Rows from block 6 of the image encoder of a small image captioner, named by matrix and row number. Rows with one number belong to one neuron. Each number is 200 + 20 x the weight over its row's rms, rounded and kept within 0 to 999. All counts start at 0.
After each neuron's rows are labels from the 100 images, of 14848, where the neuron reaches its highest value: "patch colour" is the nearest of a few named colours to the mean colour under the peak. Only what is clearly more common there than usual is listed. The data: cartoon faces. In brackets: how many of the 100.
# fc1: MLP up (encoder.blocks.6.mlp.fc1.weight, 512x128), inputs 0-42
# fc2: MLP down (encoder.blocks.6.mlp.fc2.weight, 128x512, transposed), outputs 0-42

fc1.412,203,204,204,179,181,185,194,204,197,181,213,219,208,225,226,181,214,203,197,192,167,206,235,209,189,172,235,198,219,228,198,216,218,205,211,211,154,191,161,164,212,207,215
fc2.412,179,220,186,218,197,192,227,193,220,221,214,220,199,172,205,207,171,198,199,201,156,198,228,184,208,202,188,203,194,234,171,219,188,218,130,179,207,199,209,200,173,199,235
patch colour: orange (28)

fc1.312,195,230,216,192,221,189,188,174,185,255,211,216,182,210,203,198,231,179,186,202,211,196,202,182,216,210,172,220,189,193,208,222,189,211,211,214,229,206,189,185,242,177,204
fc2.312,195,186,193,166,179,204,199,199,179,194,172,188,188,215,204,220,188,225,192,227,200,218,187,176,155,171,204,204,214,214,202,212,202,222,197,197,246,210,186,197,143,187,209
patch colour: black (26)

fc1.96,179,196,215,201,212,182,193,214,179,204,223,182,175,188,220,198,195,232,215,202,196,186,199,172,213,220,180,169,198,254,218,210,158,208,181,194,204,224,217,220,202,195,219
fc2.96,203,187,188,212,221,219,162,208,212,234,192,184,181,189,208,187,217,202,178,190,180,187,207,211,202,176,160,228,186,171,171,230,231,190,161,204,163,228,206,197,189,195,204
patch colour: grey (77)

fc1.270,209,209,189,223,190,190,206,167,195,208,191,196,191,188,174,187,193,205,233,199,204,197,181,206,203,183,201,218,217,171,201,213,202,181,181,190,229,199,219,223,245,201,204
fc2.270,220,207,204,192,211,219,200,177,236,199,178,188,222,199,213,177,163,195,213,211,193,205,205,183,214,185,208,184,212,215,168,235,200,169,208,178,194,196,177,198,195,186,227
patch colour: brown (40)

fc1.37,234,226,204,196,215,202,225,195,227,227,166,188,188,206,197,219,189,191,200,190,202,172,216,219,213,187,206,200,229,148,178,211,196,214,183,215,220,182,196,210,205,174,213
fc2.37,231,198,205,199,182,195,209,192,230,190,197,195,200,223,197,203,228,216,181,242,187,204,210,188,199,192,199,228,162,169,186,208,190,194,184,173,171,231,194,208,225,238,187
patch colour: brown (41); black (26)

fc1.414,235,177,219,199,163,238,208,194,175,195,149,184,217,167,175,211,196,190,206,200,229,204,194,192,207,208,193,213,217,185,202,214,222,166,157,174,205,192,198,204,205,199,156
fc2.414,234,157,252,197,197,216,171,219,205,210,246,202,146,200,224,210,192,190,204,220,172,208,181,212,192,204,196,198,197,168,191,191,216,190,185,173,198,195,160,194,229,193,182
patch colour: brown (42)

fc1.373,161,171,228,211,221,221,217,209,217,212,202,215,213,221,210,217,200,208,197,195,204,203,160,190,238,213,191,178,192,216,179,163,210,173,211,202,224,227,182,205,190,183,178
fc2.373,197,162,204,199,211,205,205,183,203,183,209,210,171,216,179,206,190,209,190,176,200,196,213,206,176,221,228,222,225,208,204,223,194,215,222,203,185,215,203,215,205,200,233
patch colour: purple (27)

fc1.36,214,188,197,218,177,185,188,230,203,226,184,243,171,183,200,201,168,224,208,193,202,224,195,220,216,204,204,221,201,174,214,196,229,244,185,206,237,222,217,256,226,187,218
fc2.36,212,175,190,209,216,218,180,219,217,191,214,197,193,189,201,179,206,194,211,155,188,189,206,186,239,179,209,142,210,251,210,199,171,213,192,213,192,209,209,228,215,200,214
patch colour: brown (47)

fc1.357,203,203,211,226,200,189,230,177,177,221,193,175,252,213,190,211,188,223,244,202,189,221,208,234,218,222,212,196,180,193,220,184,179,197,171,207,196,217,194,215,210,220,212
fc2.357,207,219,208,176,220,194,188,175,199,199,172,211,181,155,184,216,202,213,179,224,203,217,248,242,183,176,209,233,223,208,194,190,171,196,208,167,222,214,216,182,176,212,177
patch colour: white (28)

fc1.133,224,237,210,188,191,216,179,213,164,232,227,207,214,203,179,213,178,173,210,191,197,128,164,190,217,209,229,200,192,205,188,176,188,190,222,194,219,198,197,197,219,209,206
fc2.133,199,210,166,211,190,234,173,195,209,213,198,226,169,164,201,178,217,184,206,177,219,194,194,214,200,199,227,216,209,216,197,212,237,216,231,248,212,235,187,205,188,176,204
patch colour: pink (30)

fc1.78,239,183,194,213,192,172,201,235,200,212,221,201,182,202,187,182,224,216,196,179,208,182,236,211,186,216,204,205,226,169,207,188,187,225,206,187,149,192,222,190,241,217,209
fc2.78,202,175,214,186,232,223,186,182,195,181,175,188,203,207,201,181,203,189,178,204,219,214,189,210,175,193,216,221,221,174,204,232,198,190,190,202,166,237,233,172,210,225,194
patch colour: pink (30)

fc1.500,190,206,193,229,223,214,181,183,207,245,183,202,194,213,168,157,203,242,204,195,172,239,181,217,224,187,218,189,173,222,188,213,177,170,205,222,200,200,203,239,170,193,181
fc2.500,185,212,163,227,220,194,180,185,180,218,213,213,225,208,205,189,202,179,232,165,216,205,193,212,199,203,187,187,234,254,182,174,195,188,161,187,219,197,206,200,191,168,183
patch colour: blue (25)

fc1.473,201,205,220,224,208,191,205,191,228,182,208,218,233,232,195,171,153,168,177,165,196,203,171,168,166,208,189,194,180,258,192,170,193,191,200,179,222,214,198,185,187,187,181
fc2.473,190,174,222,188,201,217,181,171,193,221,204,201,153,225,227,206,164,247,190,189,158,184,201,207,194,195,209,212,214,189,216,201,190,183,203,205,228,205,186,204,187,203,188
patch colour: grey (73)

fc1.406,179,232,222,210,178,148,203,221,192,235,200,218,193,229,223,231,192,207,247,180,222,191,222,169,220,222,200,215,198,185,192,231,197,245,181,206,200,207,181,183,202,192,198
fc2.406,180,224,209,162,188,174,207,218,215,197,178,180,202,206,200,234,213,170,212,214,169,235,247,207,197,185,216,175,209,192,157,221,170,148,179,197,188,206,202,201,171,212,195
patch colour: brown (40)